config = dict(
    n_mels=64,
    encoder_arch='vit',
    encoder_activation='squared_relu',
    encoder_head_dim=64,
    encoder_num_experts=8,
    encoder_moe_every=2,
    encoder_expert_mlp_ratio=0.5,
    encoder_experts_per_token=1,
    encoder_shared_expert=True,
    encoder_layers=12,
    residual_init='scaled_by_depth',
    adamw_lr_other_params=0.0015,
    epochs=24.6,
    warmup_steps=370,
)
Rows from block 11 of the encoder of a small masked spectrogram model, named by matrix and row number. Rows with one number within an expert belong to one neuron, the router's apart. Each number is 128 + 32 x the weight over its row's rms, rounded and kept within 0 to 255. All counts start at 0.
Before each expert's rows are labels from the 100 clips, of 14976, where the router gives the expert most weight on average: "band" is the frequency band that holds the peak. Only what is clearly more common there than usual is listed. The data: strings of digits, spoken by a formant synthesiser in many voices.
# router: router (encoder.blocks.11.mlp.router.weight, 8x160, trained with AdamW), inputs 0-79
# up: expert up (encoder.blocks.11.mlp.up, 8x80x160), inputs 0-79
# down: expert down (encoder.blocks.11.mlp.down, 8x160x80, transposed), outputs 0-79

# expert 3
band: 1000 to 2000 Hz
router.3 [115 194 161  87 141 121 137 118  93  98 146 142 152 151 154 196 162 187 102 108 139 164 145 127 140 128 133  77 129 106 114 108 153  77 123 112 108 109 123 125 121  84 123 166 100 149 138 129 109 189 164 105 117  59 167  81 168  54 121  85  54 151  76 149  73 121 121 154 132 117 123 110 133 126  81 154 138  99 127 151]
up.0 [ 67 175 104 117  94 141 123 147 114 128 117 124 163 125 163 126 143  95 115 155 149 121 104  99 159 134  91 174 138 103 100 175 150 111 146 148  88 166 129  89 112 159 142 119 185 187 145 177 195 154 166 146 107 156 145 141 120 157  91 138 124 133  91 101 147 142 128  96 140  92 114  64 125 119 126  93 113 115  82 146]
down.0 [ 85 149 105 193 148 137 131 130 151 148 136 116 137  69 128 115 112 171 145 138 129 136  82  39 145 120  93 175 132 184 136 125 117 134 125  95 140 143 151 159 138 188  94 163 123 140 153 110 153 132 135 186  96 151 168  69 135 107 145 170 173 137 105  35 137  92 117 140 131 105  79 106  80  70 112 114 187 169 145 190]
up.1 [174  97 156 102 108 117 101 112 136 103 116 186 117 106 100 133 144  94 184  98 102 132 167 194 100 140 123 117 161 163  90 125 144 102 134 102 118 188 167 131 139 169  78 106  80 155  96 118 133 106 167 141 114 180 131 160 115 169 117  61 153 130 140 124 103 125 134  84 155 117 166 115 147  77  95  77 134 110 106  81]
down.1 [105 127 146 139 136 147 149 134 154 147 136 146 124 117 108 105 122 142 124 168 125 191 114  93  38 158 143 153 163 137 155  86 174 128  52  97  88 120 181 114 122  73 109 117  49 107 132 142 133 145  93 150 111 102 109 128 199 170 158  58  89 106  97 179 164  92 114 132 150  91 139 153  90 166 118 102 135 164 142 121]
up.2 [105 109 133 145 109  60 187 181 131  39 151 108 158 134 167  99 144  93 116 139 162 200 101 187 149 166 161 192 123 133 119 104 154 160 152 110 134 148 140 128 111 111 136 141  91 200 118  67 139 149 118 172 135 100 156 181 199 113 138 112 101 137  94 152 124 108 127 166 119 162 134 131  72  94 102 168 142 133  86  92]
down.2 [ 84 124 182 116 113 148 135 126 174 120 146 130 197 157 157 100 144 131 170 118 147 121 122  65 134 118 183 107  63  61 101 125  97 143  99 146 152 179 153 128 138 176 144 135 121 122  87 140  95 154 141 126 118  64 127  77  79 104 106 168 122 124 162 162  91 184 133 127 105 212 147 103 135  72 167 138  59 102 119 124]
up.3 [ 95 189 137  83 115  71 171  94 143 105 159 167 133 151 195 142 121 150 172 105 186 175 126 102 136 117 168  45 142  74 147 109 119 145 148 161 119 121 104 133 127  90 174 124  86 134 133 100 156 127 198 118 139  88 146 151 102 100 164  84  83 103  46 184 126  79 153 155 145 147  94 117 114 122  66 164 119 102 139 208]
down.3 [181 122  92 130 154 116 147 149 139 141 163 127  79 102  15 165 184 110 130 112  85 111 167 137 130 176 129 123 117 116 116 157 172 125 130 139 207 163 164 119 102 152  75 108 141 172 125 162 115 174 150 101 145 134 151  66 188  63 165 176 115  83 121 153 116 144 158 159  91 173  93  84 112 141 105 137 116 114 162  69]
up.4 [145 179 188 171 147 176 103 134 195 106 152 138 176 124 168 113 113  75 163 132 140 129 120  80 136 140 161  98 122 113 103  95 141  81 127 170 150  91 140 156 188 165  81  83 146  70  67 131 122 140 160 141 134 123 127 133 142 130 149 153  96  43 113 175 137 114 139 137 151 142 104 164  93  59  67 176  71 110  76 104]
down.4 [183  87 108 107 133 162  82 175 144 143 144 145 149 191 181 101 118 130 157 126 140 119 105 137 187 142 132 133 123 124 118 135 136 110 137 113 116 141 119 138  54 101 147 106 132 142 124 193 129  62 145  67 137 176 167 173 151 120 133 129 129  85 146 145 127 131 131 133 127 180 165  72 129 118 104 130 134 128 127 130]
up.5 [ 59 101 119 127  92 160  60 162 111 127 116  94 126 140  84  74 150 113 189  80 158 157  71 125 128 225 127  93 140  86 146 101 148 168 128 119 158 149 146  76 109  85 183 132 112 111 173 103 104 100 121 173 117  98 124 135 130 140 158  93 106 163 144 139 108  86  98 133 183 154  54  89 108 162 159 160 130 134 146 162]
down.5 [134 160 136  83 116  94  73 123 143 147 101 140 156 162 144 102 156 169  71 184 119 101 108 100 145 104 135 145 124 184 125  80 141  87 113 138 125 144  85 198 174 194  91 110 146 165  89 120 138  99 123 172 126 140 143  96  79 148 120 117  42  97 137 142  86  77 102  88  73 113 129 142 130  59  93 138 163 121 163 131]
up.6 [174 141 127  95 154 114 101 179 118 158 148  74 112 113  97  86 153 123  90  54  85 215 144 100 200 117 150 162  74 150  81 110 114 178 150 162 143 180 152 150 127 127 186 135 132 138 130  98 191 140 100 126 141 142 161 141 106  78  82 113 115 133 177 183 174 144 119  87 135 118 128 155 110 125 168 125 165  93 108 171]
down.6 [132 124  89 117  98 154 145 213 155 117 191 143 144 111 152 116 148 117  78  45 117 125  98 146 155 121 161 141 128  90 161 175 150 146 147 129 128 210 131 101 131 114 109  90 146 181 107 125 134 143 117 168 131 130 132 181 182 117  84 118 136 123 184 141 138 138 126  60 120  99 142 147 122 154 161 136 154  99  85 114]
up.7 [113 104 121 119 207 184 191 104  64  66 119 102  80 149 133  99 119 103 165 181  95 157 128  98 125 117 107  92 104 129 143 128 129 155  81 179 148 159 149 150 133 110 234 165 107 119 140 106 185 151  93 155  92 143 185  76  84  89  95  89 118 103 127 132 126 120 185 170  79 138 108 139 128 102 135 123 103 165 174 147]
down.7 [ 87  74  93 183 117  82 131 104 167 154 133 102 179 141 107 124 158 131 142 164 151  80 139  98 132 146  72 147 178 135  88  99 155 196 117 147 129 126 170 120 129  36  89 144 113  95 149  68  70  93  87 154 119 167 110  96 174 135 126 142 124 141 199 103 149 176 175 116  58 119 108 103 152 201  91 107 126 166 113 184]
up.8 [ 76 111  91 160 138 162 110 165  98 136 106 123  92 135 117 190 213 113 175 136  81 123 176 162 179 115 162 109 104 127 122 101 121  93 120 139 105  73 167 124  91 145 173  79  88 147 159 121 174 154 187 141 140 184 158 136 147  75 112 110 152 122 134 113 139 136 115 144  79 159 111 123 118 105  95  97 193 172 173 139]
down.8 [135 139 156 131 113  44 163  90 130 109 110 122 100  96 116 127  91 149 124 108 149 159  92 119 123 102 126 182 126 162  93  96 116 160 154 127 113 152 107 110 113 186 129  67 131  84 157 115 164 157 138 166 158  29 166 126 173 124 117 146  58  78 114  75 129 145 106 156 172 121 132  81  70 119 153 137 201 151 112 115]
up.9 [125 178 128 215 144 163 122  93 197  81  99 144 116  64 128 159 165 100 182 147 158 152 136  88 104 129 125 106 186  65 115 131 152  48 179 206  82  98 131  99 120  84 127 168 160 140 142 114 110 180 148 144 108 121 195 157 125 106 153 134 167  96  84 102  78  68  84 103  64 128 130 162  80  77 105 123 133  93 113 161]
down.9 [148 121  81 167 180 110 107 158 154 176 141 133 139 154 122 155 116 155  91  64 109 123  83 126 137 166 147 146 122 120 136 138 104 109 116 172 129 137  79 150 133  99 156 118 168 126 101 131 129 147 108 159 128 188 155 136 140 154 105 115  93 149 102 148 142 208 116 132 147 111 126 139 169 165 143 159 120 169 111 115]

# expert 0
band: 250 to 500 Hz
router.0 [103 191 126 162  76 148 114 137 120  92  83  91 157 103 139 144 167 173 186 184 143 137 150 135 114 137  84 199 177 115 158 131 161 106 114  79 158  83 160 168 151 143  30 158  51 103 132 121 107 102 136  94 171 125 132  76 167 126 119 145 165 141 152 112  97  82  96 160 119 152 106 131 121 110  81 142 103 135 125 131]
up.0 [152 213  59 143  78 179 130 106 134  93 148 198 130  93 157 131 121 144 143 134 160 145 123 146 166  82 152 148 158 144 135 137 111 103 105 156 119 168 139 130  74 155 154 125 110 102 166 115 142 161 132  90  76 142 152 142 130 143 154 158  86  92 101 149 169 110  89  99 101 115 164 105 163 136 188 149 138 123 198 110]
down.0 [134 169 120  63 166 220 110 133 162 111 115 134 127 131 166 116 109  99 112 130 138 123 165 102 120 127 144 143 178 121 121  98 123  99 101  80  56 108 143 105  57 136 104 123 156 127 180 107 142 101 149 104 229 117 101 145  96 111 139 109  97 111 132 146 132  68 114  89 118  99 159 111 176  93 106 139 155 153  79  93]
up.1 [118  84 114 211 141 200 130  79 153 161 153  92 162 144 113 104 129 159 166 175 147  58 131 123 103 163  58 129 146 138  82 145 167 116 131  76 159  89 129 137 221 113 138  98 161 114 102 130 146 104 137 154 151 158 139  87 132 182  96 112 178 105 147 117 135 110 169 101 132 123  99 135 133 112  55 117 145 107 153 124]
down.1 [160 152 160 198 120 164  65 158 142  67 102 152 166 126 114 159 155 158 133 147 104 143  79 159 127 157 161 106  90 120 117 150 118 134  89 144 154 126  94 132 107 170  89  68 140 119  98 150 112 123 152  82 151 117 161 191  82  91 126 116  86 141 117 229 131  91  94 143 128 107 115 162 143 112 121 132  73 118 110 105]
up.2 [130  93 115  98 170  77 126 136 146 122 123 112 169 180 135 107  94 171 143 141 132 182 108  64 184 134 181 108 175 159 121 137 149 153 156 176 138  73 158  89 141 118 147 133  86  82 144  70 135 166 160 122 141 129 183 110 151 114 124 114 127 142 148 198 127 147  97 122 167 126 117 147 164 145  84  83 129 137 151 157]
down.2 [158 135  38  92 159 139  86 114 119 151 166 153 146 169 141 145 131  91 104 118 140 104 175 131  85 157 111 138 169  81 105 121 173  98 105  54 101 129  88 143 168 115 120 161 156 130 135 127 132 100 139 142 111 106  72 143 106  98 121 128 146 211 101 136 135 120 107 167 129 168 162 102 143 165 163 218  94 111 174 151]
up.3 [136 117 132 108 151  93 112 136 133 124 117 163 136 129 120  69 132 144  79 156 134  86 105 102 179 218 204 113 139 176 138  94  99 187 191 127  80 101 167  77 128 128  33 172 151 116 182 132 133  82  91 161 138 170 134 115 123 163 121 134 127 152 123  89 126 171  94 126  98 138  86 106 166 153 102 154  82 136 110 120]
down.3 [131 101 116 190  94 124 119 130  46 155  94 151 123 167 165 112 103 126 124  94  98  96 118 100 124 141 110 137 178 145 103  71 127 141 153 130 128  95  63 114  97  64 132 105 103 171 130 110 120  78 137 134 124 131 108 227 151 145 116 120 153  58 145 158 163  96 185 127 136 139 149 133 105 105 167 136 128 151 117 153]
up.4 [125 115 149 167 129 159 122 118  75 129 162 125 158 118 154 102  67 130 181 125 180  83 160 199  99 121 167 145 125 153 157 143 124 143 137  84 131 151  89 180 156 102 116 101  59  61  94 179  93  83  95  90 137  78 124 129 148  68 190 178 155  93 134 188  80 171 129 150 127 183 127 162 132 132  70 143 162 118 122 109]
down.4 [ 93  96 151 130 130 138 167 116  84 137 107 136 182 133 133 138 130 133  75 163  76  96 124  84 106 114 171 174 129 149 157 101 132 157 125  97 169 156 137 120  96  78 178 110 143 175 119  75  89 177  77 142 149 101 166  88 192 143 122 103 115 108 154 131 211 131 127 168 147  77 156 120  96 141 114 149 126 129 173 131]
up.5 [156 135  95 188 121  52 158  86  76  97 168  77 125 169 138 148 119 148  36 152 159 152 111 132 163 119 108 132 104 107 117  84 142  99 162 147  96 131 160 154 141 136 131 161 128 113 110  92 151 122 142 176 138  80 151 132 208 133 142 138  79 115 154 127 135  93 183 127 120 160 131 151 103 112  61 114 194  83 120 150]
down.5 [168  86 106  65 130 140 112 116 183 183 185 154 174 108 149 155 165 158 153 159 187 178 149 105 141 224 156 115 126 167 139 100 121 150 115 144  79 106 164 169 153 136 159 124 130 126 156  83 100 199 133 112 161 141 166 163 132 108 168  81 129 149 102  67 107 124 120 120 180 158 109 122  80 175  80 110 107  80  89 132]
up.6 [148  88 159 124 140 112 143 120 151 139 121 123 169 136 142  85 125 142  53 152 119 161  39  72 151 113 176 141 135 132 150 112 109  69 141  94 184  97 180 106 181 143 101 168 124 108 104  78 120 126  83 127 140  99 100  91 148 119  91 147 151 121 135  95 157 147 202 136 169 169 123 146 108  95 147 185 129  58 154 138]
down.6 [ 87 116 125 116  93  97 142 107 162 140 118 129  82 180 144 168 142 169 132 136 141 153 140  77  76 123 168 120  84  98  81 128 137 106 143  93  92  78 135 100 119 116 165 163 121 122 163 125 166 121 157 201 144 166 128  86 108 115 230  81  89 108  86 118 182 107 163 115 123 169 158 134 151 141 110 159 102 110 125 138]
up.7 [122  88 112 164 154 135 134 121 134 165 130 117 110 139  82 142 144 120 143  61 148 237 107 137 106 109 137 118  85 129 116  64 162 155 110 136 176  91 148 109 113 148 139  97 103 147 121 104 137  76 151 112 173 136 146 120 145  91 184 144 116  93 118 146  76  99 150 144 114 120 104 163 135 104 117 175 101 104  58 129]
down.7 [186  99 144  75 142 124 146 163 118 126 138 112 135 100 173 120 134 145 156  86 176 150 180 169 100 110  94 143  96 149 162 144  76 122 145 100 137  73 109 154 120  78 165 103 156 124 100 123  90 115 125  97 117 129  89 122 135  86 155 116 204  98  93 159 151 189  81 142 106 141 178 140 113 153 115 135  90  94 124 109]
up.8 [112 119 144 158  84 173  84 139 159 113 103 154 134 152 116 161 143 128 189 109 107 130  72 147 161 137 105 114 130 131  85 124 130 178  87 146 135 147 111  50 105  84 118  89 158  87  99 151 122  77 125 157 127 169 125 150  79 154 135 139 163 132 110 172 115  79  85 110  72  69 161 118 187 116  95 163 127 182 117 171]
down.8 [155 129 116  77  95 130 119 132 157 198 167 140 106 150 144  91 103 134 157 143 109 116 101 109 126 118 122 103 142 123 141 147 139  37  85  76  91 109 130 106 105 143 124 138  94 121 168 205 114 108 152  31 144 185 129 107 177 181 152 173 131 106 135 102 120 150 142 130 176 143  96 152 114 114 114 121 125 117 108 121]
up.9 [146 106 165 116 115 145 205 144 140 125  86  84 195 141 152 143 198 175 100 179 182 155 115 131 141 134 147 133 138  84 107 143 109 120 126 169 167 159 168 134 152 115  96 144  86 114 159 116 103  91 122  87 152 158 167  48 138 108 123 134 109 135 180 125 132 151  92 173 149 149 119  69 111 120 114 142 147 107 139 136]
down.9 [129 131 119 141 168 113  76 102 194 152 122 159 152 152  75 154 145 141 127 167 114  77 129 163 107 145 148 112  89  84 117 108 176 167 119 107 127 177  73 203 191 117 104 131  39 162 151 149  80 155 120  67 127  82 167  93 129 116 140 152  88 154 160 186 148 145 180 128 153 146 122  98 135 112 172 114  96 126 160 132]

# expert 1
band: 4000 to 8000 Hz
router.1 [159 127 150 153 130  75 125 163  89 145 147 203 134 147 106 104 107 127  85 144  96 112 127 147 140 104 151 154 118 148 115 100 110 139 116 205 155 148  64 107  90 134 100  81 191 161  95 141 222 133 134 161 130 135 144 158  95 140 118 126  70 120 135 125 115 137 162 117 144 108  91 118 133 124 137 100 113 137 131 145]
up.0 [165 106  95 131 142 124  99 175 137  93 128 153  32 141 125 145 152  92  58  80 161 132 160 143 138 126  88 124 112 179 162 127 182 163  74 191 159 195 101 110 106 148 131 110 171 127 107 142 132  98 127 126 138 121 154 140 133 124 145  77  52  99 159 129 137 176 130 128 167 153 128 127 146 115 134 168 133  56 180 146]
down.0 [ 66 163 136  90 125  86 174 141 115  76 127 121 152 176 144 132 149 104 151 136 134  44 111 115 131  96 130 198 111 132 118 167 124 115 154  89 143  30 113 131 192  61 171 103  84 120 117  78 121 102 126 150 157 111  78  56 153 164 125 150 162 206 118 134 139 192  79 110 122 115  96 105 101 113 124 166 155 111 124 114]
up.1 [137 140 114 148 166 118 146 130 136 163 107 159 109 145 189 106 106 164 183 111  94 111 125 119  98  78 114 139  85 106 159 131  96 103 177 107 173 131 155 133  72 184  92 161 112 126 150 189  87  96  90  41 129  92 162 140 114 103 121  66  89 141 123 125 148 130 126 137 139 152 109 156 123 107 148 120 169 157  98  46]
down.1 [ 60 116 170 123 155 167 136 121 123 147 166  95 107 108 159 176 151 134 125 162 175 161 120 147  66 118 134 132 160 103 147  94 128 136 110 130  74 118 158 177 148 158 159 177 153 143  79 134 129 133 141 143 137 151  82  95 156 107 209 106 105 160 140 141  85 151 154 131 113 114  75 204 123 151 118 108 157 141 117 109]
up.2 [172  72  88 144 192  72 116 162  92 116 135  82  70  99 111 173 167 189  78 157  97 102 119 112  88 132 134 147 126 191 121 140 168 102 145 127  68 127 182 124 109 136 126 138  73 111 103 166 114 109  91 147 154 117 120  99 106 139 140 160 141 197 146  82 105  85 111 111 104 124 153 117 141 129 166 108 119 127  87  84]
down.2 [ 71 167 137 128 154 178  91  86 141 155 100 110  90 127 149 150  89 124 108 105 196 180 152 168 135  97  95 161 134 184 122 185 133  96  89 124 124 157 110  83 112 104 134 174  94 122 126 152 131 153 177  74 112 149 104 137 162  98 134  99 191 147 116  92 132 158 143 155 151 142 177  84  70 106 188 205 125 120 169 128]
up.3 [109 168 126 154 135  66 119  70 147 162 128 113 141 130  95  81 163 120 130 200 168 101 143  91 146 109 197  77 148  96 155 127  94 162 131 151  54 135 117 145 152 233 134 172 165 103 119 119 100 183  81 146  62 176  99 101 124 158 110 113 196  91 142 118 110  87  93  84 173 144  85 102 151 144  80 141 153  95 123 166]
down.3 [115 136 148 143 150 202 132 147 167  97 128 190 125  98 144 127  88 133 154 129  87 102 124 123 136 178 174 190 124  90 128 110  95 137 125 171 177 180 165  81 113 119  91 168 148  67 126  65 171 154 115 110 129 149 121 131 118 166 149 173 141  78 134 109 134 144 121 163 114 160 103 139 102  68  73 138  89 106 109  87]
up.4 [178 141 151  92 151 169 119 140 157  68 149  61 107 134 140 134 108 138 101 130 132 153  74 154 112 124 136 137 126 130 132 148  99 167 129  99 111 110 159  94 115  58 177 150 122 124  84  80  81 164 141  47  85 162 121 114  97  96 159 133 183 110 199 135 184  88 138 144 104 145 164  96 151 136 169  94 115 160 116 162]
down.4 [131 136 203 144 161 156 167 104  88 120 135 109  93 119  92 200 113 118  84  91 120 180 109 154  91 132 101  89 134 184 121  91  92  65 101  93 167 173 149 145  76 123 106 126  79 153 150 142 144 120 154 138 120 102 122 154 103 121 118 106 191 173  82  73 179  50  89 116 128  78 117 122 133  97 175 153 203 145 123 153]
up.5 [148 186 162 118 146 175 119 110 126 135 171 169 105  94 133 139 114  90 171 167  81  66 115 119 111 141 175 186 173 139  90 183  52  84 188 140 111 103  95 143  97 160 108 172 130 158  94 149 137 114  97 166  93 115 109 140 123 107 131  63 138 102 125  68  87 136 175  51 129  92 145 122  94 172  87 137 121 147 108 168]
down.5 [ 75  59 111 126 133 122 118 129 149 178 180 124 141 143 167 141  63 107  95 178  90 122  91 101  97 159  95 133 131  93 159 137 134 169 149 165 187 124 115 122 166 117 121 139 129 164 166 127 143 154 117 130 106 108 173 106 139 184 158 143 144 141 154 155 183 168 106 125 137 144 101 157 165 157  85 103  93 101 131 181]
up.6 [130 155 124 126 156 171  96 150  89 125 161 191 123 109  92 123  91  70  71  65  84 118 194 136 126 151 118 155 109 103  99 112 116  82 176 133  97  88  97 126  80 132 166 131 163 147 193 114 137 150 142 140 110 131 120 128 105 128 149  82 105 193 127 125 132  84 155 135 109 121 168 101 110 155  82 203 146 134 141 188]
down.6 [159 155  89 158 132 129 143 109 151 103 177  99 162 166 179 104 125 147 149 177 159 173  74 101 168  98 143 101 106 122 198 132 161 194  94 115 130 164 159  46 212 133  94  92 126  88  86 145 103 123  83  98 132 115 182 146 116 136  62 142 143 117 146 135 117 174  83 136 106 111 119 152 127 198 125 109 170 125 123 111]
up.7 [181 116  91 127 138 126 158 173  95 135  93 177 170 139 153 119 126 154 144 150 123 143 144 165 144 130 161 147 134  90 145 116 165  69 153 166 149 158  91 105  55 142 145 146 133 120  45 152 212 149  98 144 178 159  75 143  65 104 110 190  71 139 116 141 136 178 152 160  98 153  73 123 164 139 106  84 127 134 106 119]
down.7 [140 116 132 113 165 162 119 114 139 137 107 153 123 126 150  99 114 133 140 100 136 113 132  69 102  84 114 137 117 125  81 107 142 149 121 126 111 111 135 143 144 107 162  55 104 129 173 125 106  77 155 136  90 119 109 149  91 178 143 167 124 102 157 149 111  73  45 134 162 139 157 108 135 156 163 221 122 160  93 184]
up.8 [122 123 114 140 142 129 125 154  80 167  85 124 137 173 142 110 107  83  46 117  76 136 164 113 134 173 145 150  84 134 166  62 105  98 145  99 138 135  71 111 122 170 124  96  97 118 116 144 185 141 151 116 179 138 112 139  91 135 133 133 116 188 146 133  82 153 138 148 152 108 136 110 170 224 124 139 119 128 131 128]
down.8 [159  94 149 149  89 205 105 120 145 104 147 180 143  72 150 103 117 114 172  87 122 149 149 149  85  82  99  59 148 141 127 137 109  87 127 137 135 157 114 118 133  91 130 124  98  85 128 149 157 162 179 128 150 161  55 173 122 169 143 136 124  31 143 179  72 143 101 131 138  64 122 184 144 133 160 156 144 153 164 179]
up.9 [119 127 122  61 147 138 181 150 112 130 147 105 157 145 177 101 133 148 138 151 134 100 165 151 121 152 111 176  76 115  90  86 131 124 113  84 185 132  82 129  95 128 153 114 166 121 146 130 126 118 100 129 167 170 135 111 189 144  90 168  77 151 135 126 114 148 155 119 109 108 201 121 116 136 113 182 142  76  95 153]
down.9 [128 118 102 109 130 164 105  76 131 145  69  94 121 196 124 163 142  75 129 119  78 104  92 117 126  88 140 129  86 124 184 132 202 139 208 138  75 189 165  85  93 144 132  72  92 173 147  99 125 108 106  98  90 169  77 138 196 116 130  93 150 140 115 148 139 115 141  96 178 147 139 171 117  54 117 188 141  86 103 178]

# expert 6
band: 4000 to 8000 Hz
router.6 [ 65 132 145 164  72 182 162 115 200 161 143 158 107 134 153 121 136  94 147 121 156  68 108 121 121  85 115 127 160 112 159 111 134 162 174  42 126 146 129  74 140 164 131 154 112 118 142 163 139 106 129 123 109  68  96 140 151 135 113 154 102 152 148 124 150 135  74 144 117 130 133 175 113 136 178 101 106 136 140 115]
up.0 [148 100  85 130 146 155 160 129 110 103 114  79  34 182 115 170  95 124  88 139 141 127  65 120 135 111 127 104 112 155 129 123  99 128 191 171 129 194 120 145 109 115 186 137  81 109 118 176 198 110  80  92 149 156 112 172  70 135 143 146 166 125  92 107 170 137  91 111 105 134 176 104 141 170 144 108 122  98 142 101]
down.0 [172  96 124 101 166 173  66 180  92 124 105  91  76 163 131 103 128 142  70 124 107 124 120 180 117 144 162 118 134 126 126 176 126 138 135 160 136 142 142 105 100  78 118  96 130 130  88 174 163 173 208 105 109 164 141 188 129  77  80  97 155 128 131  92 178 130 168 126 161 123 126  43  89 193 128 195 149 152 143 148]
up.1 [158 117  91 129 126  85 111 123 147 148 103 122 136 140 114 146 120 169  75  70 124 118 127 116 100 157 139 129 152  73 168 117 116 181 134 121  76 121 189  87 176 134 177 154 127 106 114 152 123 106 135 126 109 141  89 107 112 108 108  97 109 119 135 127 116 137 116 104 150 177 140 135 111 128 136 121 126 121  76  48]
down.1 [167 120 135 142 117 112 111 165  99 107 115 121 159 111 150  74 125  95 148 123 135 153 109 137 162 135 140 117 122 121  83 126 130  98  92 140 165 157 105  71 184 119 127 143 100  90 148  67 117 107 131 160 133  83 109 127  71 156 146 135 137 148 113 152  56 116 136 121  97 115 142 144 207  91 167 155  97 141 143 153]
up.2 [109  52 118 135 154  47 100 107 181 125 132 103 123 128 105 117 125  64 174 150 147 102  92  73 124  45 116 105  93 101  87  87 106 134 125 175 110 145 118 155 107 172 146 171 168 148 113 121  87 105 169 153 148  94 105  78 136 121 146 129 101 123 164 114 101 141  87 163 211 155 143 156 169 134 111 145 161 166 164 101]
down.2 [133  99 134 101 177 171 122 146 130 107 132  80 126 119 129 106 186  76 123 194 148 164 139 171 101 121 156  91 151 116 152 148 172 117 191 132  61 119 115 201 163 116 170  91 126 141  99 183 113  93 126  93  83 136 123 107 125 175 120 173  87 108 153 154 108 108 107 110 143 136 119 164 110 150 150 122 107 110 112 100]
up.3 [143  67 156 134 102  99 133 101 150 148 150 151 149 171  78 202 149 102 177 162 104 126 100 134 105 138 142  96 114 174 149  84 126  97 127 104 162  98 161 139 163  88  82 128 182 117 126  97 182 110 151 213 161 107 149 171  94  92 101 114 127 117 119 107 119 134 139  90 127  86 153 109  70 145 182  70  61 120 147  95]
down.3 [195  76 112 171 171  96 128  73 123 177 155 148  98 112 120 160 141 176 164  81 131 154  92 118  94 109 147  81  60 150 153 114 165 102 150 185 171 150 106 119 132  86 112 162 166 137 119  93 104 185 112 130 137 132 174 103  89 145 157 127  97 142 105 133 119 105 132 126 116  91 159  70 109 121 139  63 212  82 189  99]
up.4 [160  90 183  98 156 116 112 150 174  43 123 138 152  90  81  91 151 180 119 104 159 155 154 122  94 112 102  83 172  89 138 142 177 121 126  72  92 159 138 133 117 142 100 139 137 114 151 112  56 157 167 128 136  64 137 149 172 172 123 166 120  95 167 156 121 123  47 189 159 140 133 174 137 131 139 163 127 169 153 150]
down.4 [163 113  90  68 175 112 143 147  93 126 118 117 146 129  57 162 167 169 127 123 141 108 125  88 147 157 162 178 104  86 134 184 110 171 166 132 114 123 162 160 105 120 137 121 134 114 150 170 158 111  90 108 147  94 156 161 151 114  81  91 175 114 130  67 137 184 150 110 127  99 131  93  75 102 131 121 147 142 132 107]
up.5 [106 124 175 103 122 166 143 148 191 164  69 161 101 118 146 114 192  79 160 153 114  57 122 101 119 106 121 102 161 122 156 104 131 155 168 123 125 121  96 122  94 158 111  79  86 164 105 160 142 123 167 141 136 124 113 144 117 107 139 120 109  92 153 167 129 122 122 114  98 173 102  97 154 169  88 125 126 122 106 125]
down.5 [ 93 137  87 144 151  77 170 109 111 136 163  89 142 128 179  68  54 119  80 160 137 108  93 116 172 110 164 110 104 154 110 104 130 195  67 105  71 112  62 141 181 117 183 124 109 116 102 181 118 114 102 160 114 130  89 142 107  90  69 153 160 121 100 119 165 109 131  75 101 179 113 150 121 156 145 123 100 116 119 167]
up.6 [134 107 126 135 194 139 168 111 133 119 113 144 132 109 152  74 129 158 144 100 141  59 135  68 118 152 109 143 181 130  63  91 141 161 143  94 142  75 128 127  79 138 121 128 146 163 165 157  73 116 167 130 144 100 104 114  86  86 133 145  92  96 124 145 140 122 177  90  77 202  85  81 135 140 121 148 115 136 123  85]
down.6 [120  82 155 145 147 128  94 180  80 105 133 130 164 121 153 169 126 210 159 116  68  92 129  86  75  75 126 136 126 138  63  95 155 171 151 107 155 115  83 152 170 117 118 134 120  70  83 163 113 147 145  66 151  91 109 144  65 146 134  87 117 102 164 179 104 124 126 130 158  92 127 193 131 158 143 134 112 122 114 133]
up.7 [124 115  93 142 159  93 140 110 144  69 144 148  84 172 118  77 102 123  98 158 169 127 120  76 128 122 167 144 152 170 167  85 135 132 103 121 101 119 127 169 180 133 131 132 187  99  87 101  81 221 160 149  81 164 159 120 150 149 126 185 154  61 126 151 124 150 172 103 148 114  76 137  83  90 120 112 133 125 176 177]
down.7 [124  97 132  86 118 173 136 128 131  84 101 135 150  77 162 117 109 128 160  99 129 104 190 111 154 105 159 141 125  74 100 115 114 127 108 114 136 165 161 141 113 118 158 167 144 103 119  84 125 104 108  97 151 156 157  97 128 134 150  98 100  71 169 114 118  51 156 141 155 122 111 134 204  76 189 155 102 162 121 151]
up.8 [162 128 118 139 105 164 117 120 131 156 137 109 145  81 139 102 136 150  87  83  72 158 194  69 125 148 105 191  96  71 122 135 116 127 145 135 105 126 142 125 118 207 118  85 178 104 168 132 150 175 137 116  81 178 165 168 122  76 146  42 120  92  90 119 107 101 127  94 118 139 151 128 171 139 143 134 185 141 113 122]
down.8 [109 136 156 120 123 152 144 130  80 143 169  47 128 101 174 141 104 102 153  85 134 119 107 143 118  40 149 146 176 134 187 164 155 145 112 125 133  77 119 120 123 114 109  70 145  79 112 118 164 122  86 128 192 117  89 142 118  95 136  88 166 103 157 158 141 105 130 119 122 146 106 192 117 103 142 123 151 174 138 105]
up.9 [134  84 189 144 107 114 205 112 123 174 130 127 123  93 174 144 132 139 134 158 132 113  96 105 159 124  80 123 128 121 168 113  90 103  89 115 120 137  97 164 187  97 159 181 172 104 151 177  97 185 131 172 130 129 133 167 127  86 109  51 164 116  80  94 105 184 104 137 151  99 188 102 165 149 100 108 169 120 136 163]
down.9 [181 108 136  83 125 136 136 103 118 127  91  79 108 172 107 137 108 173  79  94 117 159 148 126  82 100 174 180 137 116 116 159 134 182 123 171  95  92 136 122 144 156 139 150  76 141 111 143 152 131 191 131 115 103 151 164 153 107 121 126  83 112 145 102 123 107  51 128 112 150 126  77 106 130 148 135  91 127  63  81]